python train.py --dataset="rendered solids tumbling over patterned floors" --crop_scale_min=0.2 --fused_qkv=false --width=192 --positions="sincos" --muon_scale="match_rms_adamw" --epochs=9.3 --adamw_weight_decay_other_params=0.01
Rows from block 2 of a small self-supervised image encoder, named by matrix and row number. Rows with one number belong to one neuron. Each number is 50 + 12 x the weight over its row's rms, rounded and kept within 0 to 99. All counts start at 0.
After each neuron's rows are labels from the 100 images, of 14976, where the neuron reaches its highest value: "strongest on" is what is common among them. Only what is clearly more common there than usual is listed. The data: rendered solids tumbling over patterned floors. In brackets: how many of the 100.
# fc1: MLP up (model.blocks.2.mlp.fc1.weight, 768x192), inputs 0-191
# fc2: MLP down (model.blocks.2.mlp.fc2.weight, 192x768, transposed), outputs 0-191

fc1.652:48 51 55 43 77 47 51 64 28 60 44 52 63 54 32 54 42 47 62 56 24 44 46 63 64 67 46 57 44 50 45 55 37 58 64 65 48 55 39 49 38 52 45 57 16 23 53 37 44 70 48 52 45 41 33 44 59 51 56 55 39 50 45 45 47 63 60 31 76 62 37 36 57 41 43 48 71 50 50 31 50 29 63 65 29 50 40 63 76 52 57 51 66 37 41 54 54 34 73 52 61 62 41 50 51 49 70 46 58 39 45 55 46 37 40 53 71 18 39 37 40 57 51 39 66 51 54 45 46 77 40 44 57 46 52 65 46 44 66 44 55 61 72 58 54 44 66 26 65 39 61 58 46 43 44 39 53 60 54 71 60 48 32 44 72 36 55 36 35 57 58 34 44 47 50 51 50 58 48 23 28 39 44 48 68 53 56 39 47 66 43 76
fc2.652:67 37 29 50 53 39 59 46 38 38 42 65 51 33 38 61 62 54 60 48 46 55 65 29 37 32 45 36 29 56 65 33 62 49 49 49 61 54 68 51 42 60 51 53 47 50 65 57 49 54 58 63 49 48 57 51 54 37 35 56 58 73 41 33 75 58 54 53 52 66 27 63 23 50 49 59 46 60 17 50 50 50 68 51 39 49 54 41 27 51 42 42 59 42 51 52 79 61 60 49 49 72 46 74 56 46 39 44 54 65 66 44 55 46 53 67 67 65 61 59 41 15 61 55 50 59 56 56 45 64 42 48 33 51 47 56 55 55 71 46 51 40 51 29 41 40 46 39 41 68 37 56 43 37 51 53 63 47 42 35 60 45 32 34 58 64 32 64 59 35 26 55 36 38 38 51 54 27 70 30 50 66 30 42 46 35 64 43 57 32 40 61
strongest on: teal object (53); its colour: teal (40)

fc1.757:64 49 47 40 73 37 57 70 56 55 44 40 47 55 68 45 41 36 23 91 52 73 57 47 42 73 38 80 62 59 43 40 50 48 44 44 46 58 83 55 77 31 64 45 51 41 48 46 47 56 62 52 27 50 43 60 71 47 60 33 40 59 55 31 68 46 67 45 70 40 51 56 74 36 46 44 51 57 72 40 61 41 36 46 66 61 63 53 59 55 57 60 38 44 56 55 57 23 41 50 40 42 50 45 52 50 48 51 37 61 63 79 61 55 55 61 47 53 40 43 42 40 44 53 58 45 48 65 48 61 40 62 44 45 57 51 47 35 30 54 39 59 41 35 56 72 41 38 39 38 44 53 37 43 62 53 36 42 51 58 41 45 34 42 63 43 50 63 60 61 67 23 62 42 74 48 60 54 60 51 45 43 41 51 64 58 53 33 63 52 25 49
fc2.757:41 35 53 43 46 48 46 38 59 43 51 59 67 40 48 70 42 61 63 30 60 40 68 41 54 66 64 56 52 47 49 41 78 44 42 19 74 23 68 51 62 67 40 58 49 56 78 68 53 39 43 57 64 44 58 37 69 56 41 45 76 53 54 44 50 43 55 48 43 35 46 35 46 71 51 68 43 30 40 65 40 59 56 45 31 46 61 52 28 41 45 54 66 50 76 52 54 46 53 67 63 59 39 74 36 55 54 45 70 78 46 40 60 69 28 46 32 58 54 30 54 35 41 35 51 44 43 48 44 45 46 59 56 55 47 59 49 50 64 64 45 43 64 32 63 44 44 36 50 55 61 60 72 40 59 50 52 40 51 43 54 45 51 48 34 38 66 33 45 27 58 69 26 68 54 58 61 59 50 56 33 62 63 43 59 45 54 45 71 56 39 56
strongest on: count: one (69); green object (40); its colour: green (30); its colour: black (27)

fc1.576:66 53 56 61 27 47 36 52 55 54 47 40 72 64 46 44 46 51 67 39 35 42 42 33 56 72 42 39 32 56 21 46 39 50 56 46 38 45 37 54 34 60 31 68 51 48 68 46 58 23 47 40 59 57 54 27 49 65 59 69 42 49 31 35 43 67 50 39 49 38 46 42 50 36 49 56 55 67 58 53 67 53 42 54 21 53 64 40 38 40 76 40 49 54 60 58 28 64 56 55 44 50 35 58 45 44 53 49 69 73 52 49 46 23 24 83 57 55 51 31 37 49 46 46 73 50 52 50 62 38 50 65 50 59 81 54 43 42 54 56 49 42 59 31 69 68 34 62 57 42 32 62 57 61 47 64 54 46 38 59 56 43 45 57 31 45 74 52 56 63 51 57 47 52 42 45 69 53 29 64 50 50 42 47 38 50 53 60 42 49 73 50
fc2.576:50 65 57 44 41 58 60 55 46 40 45 42 67 53 56 48 53 56 34 70 42 37 47 45 32 41 53 58 49 34 66 70 39 82 53 49 66 60 23 53 61 55 49 45 54 52 47 43 60 76 52 47 44 49 33 53 59 68 44 62 57 46 64 47 41 37 54 52 62 36 61 50 42 42 60 37 60 39 44 69 20 50 36 56 50 45 61 42 36 54 41 62 53 60 30 51 50 37 73 55 62 52 50 45 54 45 28 61 55 38 41 79 70 59 80 50 53 37 34 54 59 64 36 58 61 51 67 64 64 50 41 39 39 63 18 50 48 54 40 68 46 57 63 48 41 38 48 60 49 39 35 42 56 60 39 62 47 49 41 37 60 53 63 53 58 45 36 69 59 61 48 66 64 48 50 41 36 42 43 30 55 70 59 54 74 44 39 42 85 68 42 16
strongest on: yellow object (55); orange object (39); its colour: yellow (37)

fc1.20:43 54 37 60 47 49 34 42 50 35 53 41 36 56 43 62 50 45 36 38 57 59 63 37 47 49 51 48 64 83 61 34 57 51 44 76 58 54 38 24 38 35 52 44 46 36 85 39 48 44 51 34 60 49 43 48 71 30 53 41 64 49 46 44 54 53 60 40 59 40 43 45 54 37 64 61 82 60 66 57 52 50 62 56 85 48 61 35 69 46 57 34 63 60 55 45 50 59 54 48 52 64 53 68 37 21 40 47 41 61 58 52 61 30 60 64 46 49 45 43 60 62 58 59 59 50 44 41 62 51 75 53 44 28 50 40 43 40 44 67 55 56 45 41 47 58 90 46 41 56 70 48 43 58 60 40 66 56 45 34 50 59 54 67 50 34 54 55 68 75 51 38 59 38 52 37 51 41 60 31 38 53 51 83 43 46 48 65 58 64 49 67
fc2.20:59 70 54 35 61 59 76 36 52 28 53 43 44 37 47 46 52 67 40 24 56 67 49 53 44 49 58 58 33 41 50 53 88 22 60 40 54 56 45 58 46 24 50 41 29 43 62 34 48 57 42 56 56 39 65 44 47 44 39 27 42 50 53 60 51 60 40 30 57 54 67 54 58 50 51 50 71 48 68 64 43 67 51 35 44 48 54 48 61 39 53 42 52 60 52 59 53 29 60 49 43 34 54 53 76 64 75 38 68 65 73 53 44 63 59 45 58 31 62 55 40 65 68 69 34 61 36 45 53 44 57 45 51 39 62 51 27 54 76 56 52 43 41 36 42 50 45 43 69 52 58 53 69 58 50 59 32 46 54 66 46 54 51 49 55 44 64 43 49 66 31 36 44 39 50 52 81 50 50 35 42 64 25 40 70 43 45 52 51 49 29 46
strongest on: teal object (100); its colour: teal (74)

fc1.181:47 38 48 66 36 47 57 63 44 60 38 47 54 40 50 57 64 39 54 77 19 56 72 50 39 29 72 42 56 47 64 39 34 39 61 33 38 59 52 35 52 52 23 67 63 63 36 53 46 43 63 60 60 52 48 56 47 39 47 54 58 63 67 69 46 87 47 54 44 68 61 53 52 53 62 49 62 41 62 51 49 59 58 42 55 43 41 42 55 69 44 58 32 48 50 57 55 49 58 76 46 31 48 45 47 58 57 23 42 39 64 56 60 47 56 45 48 50 56 65 60 39 48 59 46 45 78 29 58 55 51 71 40 49 50 33 59 50 63 65 48 51 67 63 73 57 70 66 43 51 60 40 56 22 45 62 39 49 62 68 38 57 39 55 53 67 50 32 42 48 64 28 42 60 58 51 50 73 68 46 25 51 54 54 34 53 37 67 60 52 72 60
fc2.181:45 52 61 38 57 60 46 63 42 65 61 72 62 44 55 52 48 55 46 51 26 51 32 61 36 53 43 67 36 50 38 33 71 48 38 40 73 60 43 75 53 37 39 46 42 49 50 42 60 40 36 62 46 58 38 43 50 75 37 46 78 57 33 54 68 49 32 48 52 64 41 54 41 55 53 49 41 44 31 37 56 60 41 59 65 45 54 35 61 70 46 26 42 65 22 56 67 56 35 31 49 39 66 47 53 58 35 52 54 47 56 50 47 46 33 43 43 56 56 42 46 73 31 35 62 42 48 51 51 66 69 41 34 47 82 49 60 44 39 49 49 40 51 50 53 67 57 40 70 54 53 41 57 64 61 28 70 57 42 44 43 59 87 45 33 35 37 48 51 74 51 66 49 61 50 53 41 23 62 52 72 46 63 55 59 55 31 48 44 52 48 50
strongest on: yellow object (65); light from behind the camera (64); orange object (49); its colour: yellow (41)

fc1.688:76 76 39 49 40 51 50 49 46 72 45 52 61 59 45 55 51 45 38 24 46 39 74 39 42 19 45 37 47 44 40 63 59 46 54 32 56 49 56 60 62 60 55 49 65 33 57 59 45 52 45 31 53 43 56 51 38 39 54 44 58 22 42 40 45 37 40 67 54 52 33 59 61 55 50 38 53 70 58 36 28 70 50 50 47 41 40 64 55 47 59 71 72 68 61 34 21 48 50 56 36 56 57 49 19 53 51 51 50 57 36 63 82 62 58 49 30 48 56 46 43 31 42 26 55 59 48 36 51 64 69 52 51 54 43 48 55 57 48 43 57 42 73 52 50 39 40 61 70 59 33 41 50 50 59 55 52 60 43 52 48 39 45 44 64 76 50 31 45 58 62 22 57 52 69 42 47 40 33 38 83 57 48 43 48 50 55 58 38 64 46 56
fc2.688:40 22 57 32 72 58 37 47 66 32 48 54 44 59 60 46 69 62 48 63 28 79 49 43 45 46 68 38 47 57 63 61 61 42 37 53 30 52 45 33 51 53 33 47 60 52 29 34 48 50 61 45 65 59 51 36 64 52 64 71 42 51 41 56 49 26 55 56 37 53 49 36 66 48 42 56 69 43 35 57 53 62 58 49 47 50 65 54 40 38 32 46 55 53 22 34 43 49 47 50 79 43 41 37 54 40 58 54 41 41 84 60 71 46 34 59 59 42 60 61 63 52 49 68 72 40 61 35 28 52 54 50 60 40 49 48 34 44 60 52 34 58 31 51 40 35 24 38 76 47 61 42 35 59 33 66 45 29 52 46 54 34 76 63 54 63 42 28 56 48 52 64 48 59 56 39 60 44 60 45 47 46 44 41 68 51 46 42 42 59 55 49
strongest on: count: one (65)

fc1.708:47 40 48 59 49 25 55 55 57 55 48 38 66 48 54 61 37 54 61 48 41 52 41 48 66 40 71 43 59 22 41 68 39 44 64 51 61 43 67 62 37 60 48 30 40 47 36 51 64 48 24 72 59 35 58 36 80 56 58 65 48 19 55 79 21 62 64 56 46 43 43 53 52 55 72 50 38 32 52 36 67 86 41 58 46 56 38 53 63 76 47 49 55 63 42 65 60 60 42 34 54 45 66 44 45 55 42 48 56 56 64 55 34 43 46 58 54 66 48 55 64 63 33 69 42 40 64 52 55 36 54 76 53 49 56 51 45 40 61 52 61 61 55 59 44 66 50 45 65 63 62 41 45 33 54 51 39 59 46 71 45 39 65 45 38 26 41 42 36 50 50 57 56 17 62 57 53 45 62 34 47 59 50 36 51 67 47 51 54 44 38 45
fc2.708:64 51 52 47 52 27 60 63 61 61 68 61 60 58 35 67 46 54 23 41 41 37 55 55 41 64 43 49 66 59 31 52 43 26 34 51 29 57 49 48 60 50 55 52 29 77 47 48 42 38 62 46 37 52 34 44 48 49 39 42 45 63 44 68 55 74 37 44 61 54 42 44 61 51 58 41 55 30 53 20 39 52 51 43 70 48 57 35 45 27 49 51 47 71 53 42 61 39 52 51 41 52 64 28 47 46 34 51 51 43 42 31 46 57 44 41 64 49 48 52 62 61 68 30 53 57 79 69 74 53 48 46 47 52 27 35 53 48 63 42 41 54 66 51 35 40 29 36 43 60 38 42 57 59 65 55 55 50 50 46 39 70 70 39 49 53 54 45 63 57 38 42 60 42 67 53 59 77 61 71 53 26 22 54 26 51 37 46 65 64 60 45
strongest on: yellow object (78); its colour: yellow (40)

fc1.667:58 37 62 62 44 60 80 35 45 35 41 47 37 55 66 55 49 37 39 57 58 67 70 38 48 51 62 24 62 58 46 31 56 40 61 48 51 58 45 67 29 48 43 56 35 42 53 87 54 62 40 54 75 60 33 49 66 43 33 45 59 59 63 51 50 42 64 42 43 56 34 49 31 16 58 39 59 41 41 54 31 41 66 46 45 52 63 36 56 51 53 49 55 58 63 35 63 56 46 75 42 57 69 46 30 43 40 18 68 41 65 47 43 46 55 71 52 45 32 61 54 41 61 60 51 35 66 45 42 34 65 66 75 58 47 50 44 59 53 39 60 50 40 31 47 62 75 60 56 59 67 63 67 54 58 57 49 46 50 42 40 71 57 51 65 38 71 36 56 47 61 50 51 40 48 46 52 47 43 54 55 52 46 34 50 28 52 41 25 52 45 46
fc2.667:61 29 60 56 44 70 61 56 68 48 75 45 41 35 61 58 34 41 63 53 39 69 55 39 41 43 48 46 32 55 49 40 46 41 63 65 72 70 68 56 28 43 46 59 24 78 53 42 39 45 44 43 47 51 63 31 46 55 36 48 47 54 41 55 37 58 69 21 28 49 59 75 46 49 73 65 51 56 60 79 45 63 40 32 53 18 59 39 54 44 62 54 57 60 42 43 59 64 49 61 37 51 60 56 54 37 39 65 63 49 64 53 51 41 65 43 43 39 54 61 60 55 57 58 58 30 68 55 42 43 44 56 67 63 55 51 64 40 41 42 49 55 44 28 44 42 64 68 71 44 33 50 71 52 45 55 40 35 44 53 53 59 52 53 52 54 57 44 39 49 58 45 43 67 40 23 56 48 68 69 52 54 50 37 41 39 33 75 59 44 70 55
strongest on: teal object (97); its colour: teal (31)

fc1.624:72 56 45 62 42 44 55 65 50 52 76 52 48 67 62 42 54 39 54 45 49 36 41 31 64 58 48 44 47 55 44 68 40 47 60 35 61 69 51 38 36 50 51 42 55 41 60 54 61 36 58 44 55 39 35 57 62 58 31 30 70 51 37 72 48 64 46 71 42 41 65 43 59 67 46 59 40 66 62 50 51 23 63 50 51 46 52 48 35 47 32 45 56 53 58 44 67 55 54 16 47 35 43 61 57 42 59 18 41 46 53 47 55 36 49 54 85 35 58 63 48 62 50 67 39 55 59 38 62 49 69 51 46 35 72 33 40 59 42 51 35 48 43 38 56 55 61 54 64 50 72 39 27 52 71 46 41 45 33 70 45 47 52 29 47 65 56 45 70 55 53 49 57 72 33 66 37 43 63 22 73 54 56 26 58 49 41 53 60 42 45 50
fc2.624:43 49 45 44 52 77 53 58 49 30 32 59 55 50 72 59 43 38 39 58 60 36 50 51 29 48 31 65 63 59 48 48 56 59 44 51 54 55 39 42 41 47 53 31 40 77 61 57 38 81 47 58 35 36 71 54 61 32 38 42 30 52 57 44 71 58 59 37 66 64 38 58 54 52 32 72 54 32 49 30 43 34 41 37 52 62 47 47 26 73 50 55 48 34 32 66 27 49 48 39 37 60 42 61 29 45 53 38 42 48 62 52 48 45 72 48 61 41 38 33 59 72 67 49 56 59 41 62 61 61 86 44 50 41 38 64 54 51 73 48 59 59 62 66 45 54 59 38 41 60 49 60 63 54 79 51 38 52 53 63 57 50 46 38 61 56 52 57 39 55 39 61 31 44 50 35 50 41 47 76 59 42 52 72 48 54 42 66 37 53 54 38
strongest on: white object (63); its colour: white (35)

fc1.152:61 53 51 37 54 60 33 47 47 42 71 83 52 34 35 68 49 50 31 54 26 50 60 49 41 30 65 40 57 32 60 59 64 38 61 64 38 40 24 56 47 60 59 32 33 52 44 36 60 48 43 60 52 54 51 65 47 31 50 48 70 43 43 38 47 66 50 40 59 46 44 32 41 55 51 26 63 46 45 69 71 63 57 67 55 49 55 46 48 41 64 37 53 36 33 45 48 59 48 53 47 56 30 51 56 22 51 43 56 48 49 69 54 60 54 45 59 47 55 64 66 62 44 43 28 46 36 62 43 42 30 58 44 74 52 44 63 45 42 69 19 61 52 61 56 41 60 36 50 46 43 42 61 48 34 59 47 53 50 43 68 20 75 68 71 61 33 30 67 53 44 43 67 34 33 60 51 53 63 55 36 58 50 68 52 53 47 55 41 59 30 59
fc2.152:48 31 49 47 55 42 58 65 49 52 35 38 48 48 43 55 38 41 70 40 45 53 48 63 58 60 55 83 34 48 35 40 36 61 43 61 61 51 69 35 51 46 60 60 53 62 86 41 38 54 56 49 60 35 51 50 48 69 49 31 44 50 53 46 51 39 60 79 25 52 53 47 57 54 45 65 73 46 45 55 21 59 29 44 68 69 57 62 45 64 66 72 36 57 42 51 52 52 41 51 55 55 53 31 57 44 46 51 49 65 37 58 54 47 57 53 65 31 48 46 68 55 40 48 66 53 29 43 49 34 60 39 65 35 39 57 49 64 43 40 43 33 61 44 36 64 42 57 47 45 48 36 72 74 39 36 38 54 54 39 46 66 28 30 62 59 54 77 42 60 69 41 45 40 67 58 24 65 37 34 58 52 41 49 64 47 41 35 71 62 47 44
strongest on: teal object (57); count: one (57); its colour: teal (46)

fc1.327:31 49 69 48 46 53 45 59 47 51 52 32 52 66 61 39 48 56 51 45 66 55 63 49 45 31 49 35 55 65 29 26 68 57 51 40 41 42 66 58 61 54 58 68 36 43 28 65 42 39 59 42 56 63 53 52 50 62 38 45 43 25 40 47 40 42 51 61 39 63 48 46 50 52 53 50 54 41 68 39 35 48 47 69 37 43 66 37 82 67 54 65 52 45 54 67 56 34 56 55 66 31 57 44 35 28 51 59 73 59 42 48 58 36 58 34 55 39 48 43 52 62 59 58 26 56 61 59 58 64 63 48 54 28 69 66 36 34 30 57 46 56 55 62 49 71 38 36 49 37 73 35 45 27 42 55 61 64 45 50 39 72 28 56 60 54 25 46 45 60 77 55 34 31 32 41 49 73 43 51 59 50 48 61 63 47 55 50 53 29 60 59
fc2.327:68 60 21 48 72 60 64 35 48 49 51 61 60 45 16 62 53 52 43 40 42 27 50 56 34 59 48 60 72 54 73 64 55 49 54 54 64 58 45 63 55 59 37 59 52 61 46 40 45 60 47 70 46 44 50 43 38 50 59 61 52 53 41 67 53 54 49 50 61 62 49 63 53 47 41 41 54 37 51 47 52 52 60 34 70 48 59 55 59 23 59 55 47 30 41 33 56 60 54 35 71 39 43 53 67 42 40 32 50 40 44 54 34 65 52 65 58 35 48 61 53 23 46 34 73 53 75 58 32 36 57 51 57 50 03 35 42 41 61 37 56 40 44 34 43 51 44 60 38 61 65 59 57 60 50 51 50 55 89 50 64 63 59 64 55 53 48 46 62 42 31 34 43 64 45 54 69 50 59 38 51 62 39 26 58 53 62 65 44 47 52 58
strongest on: teal object (64); white object (48); its colour: teal (30); its colour: white (27)

fc1.165:35 49 39 49 50 65 34 52 30 36 42 71 58 57 55 67 54 48 48 40 58 43 51 35 66 64 65 57 57 37 55 49 48 27 57 58 59 43 29 46 51 42 38 39 49 66 48 68 53 40 56 15 56 45 48 37 47 37 39 43 38 44 34 51 47 47 41 45 45 52 45 38 45 45 61 43 56 48 52 31 53 42 74 53 44 63 64 40 43 74 37 38 57 69 64 51 67 41 38 51 51 48 45 54 51 62 46 60 51 68 56 50 35 60 60 56 67 76 45 44 54 31 57 65 45 42 45 49 55 77 23 53 32 45 50 36 49 54 70 49 49 26 50 68 52 27 64 45 56 39 37 61 51 65 39 42 48 46 55 26 45 49 38 72 39 51 63 43 58 69 59 39 32 73 41 62 72 63 59 62 41 48 35 68 61 36 67 10 50 47 46 38
fc2.165:16 35 41 65 48 45 49 68 52 47 48 59 55 48 26 58 43 50 52 56 50 69 72 53 53 47 58 37 67 61 62 72 32 36 61 36 56 49 54 46 60 47 40 57 63 30 26 17 58 65 65 49 51 64 47 65 40 39 49 43 55 43 65 56 42 52 33 59 46 33 55 47 64 52 57 52 50 47 48 32 77 57 54 56 53 53 69 51 60 45 39 48 55 27 48 54 30 33 48 56 46 33 64 38 51 42 72 57 19 41 55 61 60 45 39 73 47 44 31 55 41 48 49 71 41 34 54 59 59 68 37 49 36 59 55 71 31 63 55 30 68 50 25 50 52 58 38 38 38 68 51 72 56 56 38 49 53 68 59 59 60 66 48 44 52 58 53 29 41 37 43 39 44 39 49 44 47 54 29 64 51 39 57 49 81 53 60 55 58 55 57 55
strongest on: white object (39)

fc1.711:54 65 34 21 62 38 49 40 35 62 39 60 67 36 55 61 34 63 44 41 50 33 31 39 60 69 56 59 63 66 39 39 43 35 36 45 47 63 46 63 52 46 60 55 57 60 55 76 54 67 46 59 34 50 42 55 34 48 38 56 50 34 43 56 59 63 42 25 55 50 42 40 63 59 24 41 46 50 35 48 59 61 48 60 58 16 60 57 56 43 69 40 48 54 67 46 33 45 49 55 60 45 49 61 58 42 37 58 67 58 73 42 41 69 55 42 53 58 39 45 41 47 59 65 55 67 43 35 50 46 71 32 55 66 55 47 55 47 50 71 62 36 82 61 40 42 40 38 50 46 48 53 36 36 54 31 56 38 39 76 58 67 67 52 70 32 69 42 36 57 44 61 44 55 51 62 55 20 47 51 57 31 33 55 39 43 62 66 36 54 42 54
fc2.711:58 58 56 47 35 28 38 63 35 47 44 46 35 33 51 39 32 53 59 40 38 39 55 39 41 39 60 54 39 72 28 72 43 34 62 60 63 43 58 53 75 66 54 55 62 18 58 51 81 40 64 74 26 45 53 40 51 55 53 47 34 52 46 38 54 59 36 32 52 28 38 59 44 38 46 54 63 63 58 57 59 48 68 23 71 56 41 39 58 43 42 33 34 52 57 45 48 61 35 63 35 39 61 44 61 67 45 41 58 59 60 40 51 67 57 33 48 75 56 58 49 46 47 34 42 56 60 52 53 28 42 65 39 61 54 40 29 92 53 38 42 38 49 28 52 45 32 52 54 48 56 49 53 52 38 53 65 49 69 64 57 44 56 49 45 50 43 59 61 48 43 45 61 58 54 49 37 54 34 42 50 33 57 31 54 64 57 56 51 70 47 30
strongest on: teal object (76); count: four (64); red object (42)

fc1.538:62 44 69 44 27 40 44 26 58 60 29 44 43 48 55 37 57 41 59 47 30 47 47 49 20 48 40 26 47 48 60 48 33 19 39 53 46 44 47 51 71 52 43 55 39 48 57 53 55 33 52 47 65 59 54 22 54 40 42 66 79 58 57 42 61 51 49 58 48 63 41 46 31 44 47 54 55 59 57 37 71 54 47 58 45 53 60 58 65 42 66 75 26 34 33 54 58 40 52 42 51 50 72 33 34 32 58 44 65 48 67 72 41 52 51 66 64 70 66 49 37 59 56 63 63 32 55 42 48 39 61 43 72 44 49 52 52 51 52 61 69 30 38 75 69 56 61 49 43 46 51 56 42 37 38 39 57 66 69 49 62 71 58 59 29 57 39 55 39 29 70 59 51 28 57 59 50 46 53 43 55 41 52 49 39 32 52 32 56 39 52 55
fc2.538:59 31 57 49 27 63 65 40 48 61 33 60 47 47 57 51 72 57 66 44 49 64 56 46 50 61 27 66 44 45 50 44 51 37 34 53 56 55 59 25 53 46 56 31 55 45 41 51 58 40 35 34 42 63 39 55 37 49 37 31 44 51 60 51 52 66 33 37 57 53 59 60 44 56 57 57 57 48 60 74 60 39 55 71 58 41 62 46 47 71 70 39 52 55 33 61 60 64 70 52 57 63 46 45 53 44 54 47 34 50 62 69 60 70 33 66 71 46 38 57 63 73 65 42 23 64 57 45 55 76 56 56 46 40 51 44 72 73 45 52 35 50 59 27 53 42 61 43 83 43 62 69 37 29 55 48 60 34 73 48 43 52 58 40 41 44 74 46 54 56 55 75 53 51 57 57 63 62 50 64 54 50 38 49 60 38 51 54 28 56 35 71
strongest on: yellow object (70); blue object (58); count: four (48); its colour: yellow (33)

fc1.754:61 38 62 40 35 30 68 71 32 36 49 57 50 46 37 53 44 63 51 82 60 56 53 51 57 67 55 38 63 54 35 60 44 44 60 44 43 59 46 37 65 34 51 39 30 48 46 31 42 57 56 51 57 52 48 48 50 26 40 64 50 62 54 32 44 66 41 39 47 52 45 46 50 42 62 41 50 75 40 28 40 25 44 43 53 38 42 55 73 53 61 48 38 41 50 54 56 55 46 57 38 44 63 56 21 60 43 53 62 47 60 34 34 57 52 43 53 35 42 30 43 43 75 14 59 48 70 49 68 58 83 29 59 60 60 66 52 33 51 63 61 46 42 57 52 55 48 45 42 56 63 40 56 59 49 52 36 68 39 70 50 62 51 41 30 31 72 42 49 25 44 50 51 43 57 17 42 44 50 51 51 47 75 42 47 36 35 55 61 53 47 43
fc2.754:56 56 52 45 41 48 57 44 78 49 54 30 38 53 68 40 46 59 27 58 60 39 55 70 60 61 19 76 59 45 70 50 51 61 47 33 48 63 47 53 51 35 41 64 58 06 34 48 48 59 49 50 52 42 51 61 34 48 65 50 62 63 54 52 47 42 58 55 59 36 62 48 78 30 52 55 37 40 30 47 43 73 52 59 62 49 47 23 44 55 72 57 55 46 52 54 45 65 55 44 61 41 55 65 59 51 46 69 43 42 54 71 58 47 41 46 50 29 58 35 53 76 52 56 75 55 39 64 32 42 60 67 29 51 47 52 45 30 45 52 43 59 47 47 48 36 57 47 36 32 48 30 31 53 43 58 51 51 20 55 38 64 53 43 64 58 52 53 64 34 42 53 43 68 45 51 49 72 45 61 54 43 68 37 75 31 53 48 44 45 38 52
strongest on: yellow object (46); its colour: yellow (28)

fc1.210:49 71 46 72 44 55 62 59 46 60 40 45 55 48 31 37 55 59 66 56 52 39 54 41 59 73 36 51 65 43 38 67 61 56 74 31 47 51 57 50 38 50 57 66 57 54 34 51 56 32 71 35 30 50 63 49 51 51 42 43 68 66 45 45 39 64 32 48 52 32 51 29 39 58 25 41 51 55 39 53 39 35 67 57 55 49 49 64 38 40 13 57 49 34 62 45 67 51 71 36 45 47 47 29 49 49 35 49 29 38 60 64 50 61 58 41 49 30 60 34 68 50 36 51 63 60 80 40 59 61 44 53 07 65 55 36 43 44 62 32 55 59 53 47 46 58 58 36 59 40 60 42 54 52 61 50 70 45 59 57 50 67 27 50 41 54 59 56 58 49 53 60 57 38 34 47 33 60 31 44 65 49 52 37 60 34 60 40 39 43 48 39
fc2.210:45 65 24 54 55 50 64 39 43 25 51 55 65 53 81 65 49 32 29 51 49 55 58 59 63 57 39 58 44 41 63 57 54 26 45 64 71 48 33 58 72 52 55 54 55 62 62 60 62 36 56 42 57 54 33 51 61 70 49 56 44 79 66 60 50 67 23 59 49 69 46 53 44 44 44 60 48 36 67 33 51 64 44 51 54 58 59 32 50 53 58 55 37 47 45 61 54 52 38 54 82 37 60 62 38 45 45 51 58 53 67 62 49 57 52 60 60 34 57 54 48 54 42 48 45 34 70 52 41 31 71 48 54 44 58 48 55 33 32 63 54 57 57 42 52 52 27 45 37 43 42 47 66 46 55 54 42 31 50 42 43 72 52 47 59 56 46 53 50 39 71 41 17 74 62 53 41 40 65 20 66 59 72 41 59 53 55 40 26 67 50 50
strongest on: white object (59); light from behind the camera (56); its colour: white (41)

fc1.571:66 64 46 44 61 48 54 56 44 50 51 53 43 39 58 56 29 28 37 66 67 41 47 63 23 37 40 31 39 61 45 60 52 54 60 59 59 24 53 56 47 53 60 42 62 28 26 45 46 48 42 42 37 46 71 61 57 39 53 39 45 60 25 54 59 68 50 35 53 50 50 65 68 41 50 52 32 51 57 66 45 54 36 38 49 35 78 22 68 41 54 52 42 56 11 40 59 59 40 59 43 45 62 53 50 60 53 53 54 57 46 59 54 57 64 39 58 52 57 26 57 39 42 62 61 56 60 62 65 53 55 64 53 46 55 21 31 68 46 37 57 49 39 38 55 74 43 47 67 59 58 36 52 39 47 36 58 45 40 58 64 41 37 64 51 48 40 36 29 51 84 48 49 78 43 32 32 54 39 59 37 32 49 42 47 58 42 47 52 39 53 48
fc2.571:47 53 65 42 60 57 64 60 43 38 67 43 43 51 55 41 63 67 48 70 38 56 54 42 54 30 52 29 51 40 60 28 61 46 59 75 40 50 37 55 28 54 51 61 46 46 71 52 66 53 46 47 56 70 32 63 49 51 56 65 63 51 34 65 35 47 42 39 47 61 48 50 40 63 55 31 53 39 34 51 54 56 52 41 25 58 36 48 56 54 46 56 35 61 52 49 45 52 45 44 72 56 41 60 61 40 57 24 58 61 66 39 53 38 35 46 37 34 42 45 63 62 55 36 49 67 58 41 52 74 46 54 57 49 45 70 39 35 64 56 40 54 75 56 61 21 52 18 41 46 47 58 61 53 50 52 35 52 37 42 36 39 32 39 50 46 29 36 48 44 48 66 27 34 32 56 50 35 76 18 59 77 35 38 42 37 66 51 50 59 54 65
strongest on: teal object (96); its colour: teal (59)